config.yaml
arch: "unet"
model: "spectrogram enhancement model"
dataset: "simulated sounds of rotating machines with and without faults"
train_examples: 39062
n_mels: 64
hop_length: 160
input: "log_mel"
win_length: 512
task: "enhancement"
loss: "l1"
norm: "batchnorm"
activation: "silu"
pixel_unshuffle: 2
widths: [64, 64, 128, 256]
blocks_per_level: 2
block: "basic"
attention: false
upsampling: "nearest_conv"
init: "orthogonal"
residual_init: "none"
optimizer: "soap"
beta2: 0.95
lr: 0.0045
beta1: 0.95
shampoo_beta: 0.95
eps: 1e-08
precondition_frequency: 25
max_precond_dim: 1024
merge_dims: false
one_sided: false
adamw_lr_other_params: 0.0017
steps: 10300
batch_size: 128
epochs: 33.8
lr_schedule: "cosine"
final_lr_fraction: 0.1
warmup_steps: 510
weight_decay: 0.1
adamw_weight_decay_other_params: 0
Rows from block 2 of a small spectrogram enhancement model, named by matrix and row number. Rows with one number belong to one channel. Each number is 128 + 24 x the weight over its row's rms, rounded and kept within 0 to 255. All counts start at 0. Numbers have three digits each.
After each channel's rows are labels from the 100 clips, of 14976, where the channel reaches its highest value: "top examples" is what is common among them; "band" is the frequency band that holds the peak. Only what is clearly more common there than usual is listed. The data: simulated sounds of rotating machines with and without faults.
# convs0: first 3x3 conv (model.enc.1.0.convs.0.weight, 64x64x3x3, each kernel summed), inputs 0-63
# convs1: second 3x3 conv (model.enc.1.0.convs.1.weight, 64x64x3x3, transposed, each kernel summed), outputs 0-63

convs0.22:128107082163118121160142115084113145130120111103133139106150119160142170158137086116108118103156132124069121134093183127135164160123119094158160141129119127120123115192133137106121138125128112
convs1.22:152144144112116126099140135172181160099109179133152106101096127127118131145115109161128145101096138135131119123121136145134115085086088101096075185143121132108136135113132088157131118125132108
top examples: turbine
band: 0 to 250 Hz

convs0.16:136108150116167106129116125140149135151089077126145149102147092166108118111122134171132110117138099142165149125131099130128161128037112115103092166117126136102113146154140145110140146108122125
convs1.16:127125102154129182137099120079102107146160158113127145135125168101157151134104086091126097143139145125142152130121126100169095110137082100121138128144147177133119160134142124156108143124178138
top examples: compressor; speed: medium
band: 0 to 250 Hz; 250 to 500 Hz

convs0.12:112145132126114132115152161132128116098166112116145118142109145135175117099045095124119090188094117137136117123124140128129089142111144113130145120096134132166167130105112108149098123102172136
convs1.12:126110129088125115118144111134167097117165136111096135117134170091102123108097142167118128166133168111096092101143146097127116128137096079141107133120105157102102152147110074139123107158098140
top examples: compressor; speed: slow
band: 0 to 250 Hz

convs0.33:096156116101138100162119144140100156091108134140094133120147110126096131100130114144129131138129128128091109084173106102111176148128138142153166105119121105132158135172127125165112089190114107
convs1.33:139117124141139140080099165078092114090165153107157146151124101143161154125121145096100138093133123092147132133080140115118115134148104101135116185139127124114121095101176150135153116115134132
top examples: compressor; rattle
band: 0 to 250 Hz

convs0.4:136114155134141124113140117131169106195123129104115113137122138160110111098137141114086148126088106110171150152130123178117084113114120087166137120134128084094116131097158097145111123151110157
convs1.4:164109153115103124117108099149112161096091138146138123149131112099059110169108122116109142107169113111114111139151140116101141177157125118086128100116118161095145137156168107127141114106101137
top examples: reverberation; text has "room"; text has "reverberant"; rattle
band: 0 to 250 Hz

convs0.14:148116094114060130164128154127099130122088129142088158093123137147127121091129126111110145154134114167120139118150064123134133153129134144137135067109159110156130126174115140149137137158111143
convs1.14:131085121162147101084134109128108115092135191128106136164120120130129140110114114144136127094155121111115120099096102104128130114123069106129129175164134140116141165120115110165151112069140128
top examples: compressor
band: 0 to 250 Hz

convs0.0:122117130128144099185118135093116129119155142110083131129114156115126122169096105128119119147161150152145091159147073159118137124115129092180169145158148130171127125081112137157131133115142141
convs1.0:150127136121103120121154127088159160129167119143073121148095094131127090120120092149145113102101139141126108140120108121115108124118164131099125076085100159090118141190127139162130101120130146
top examples: compressor; rattle
band: 0 to 250 Hz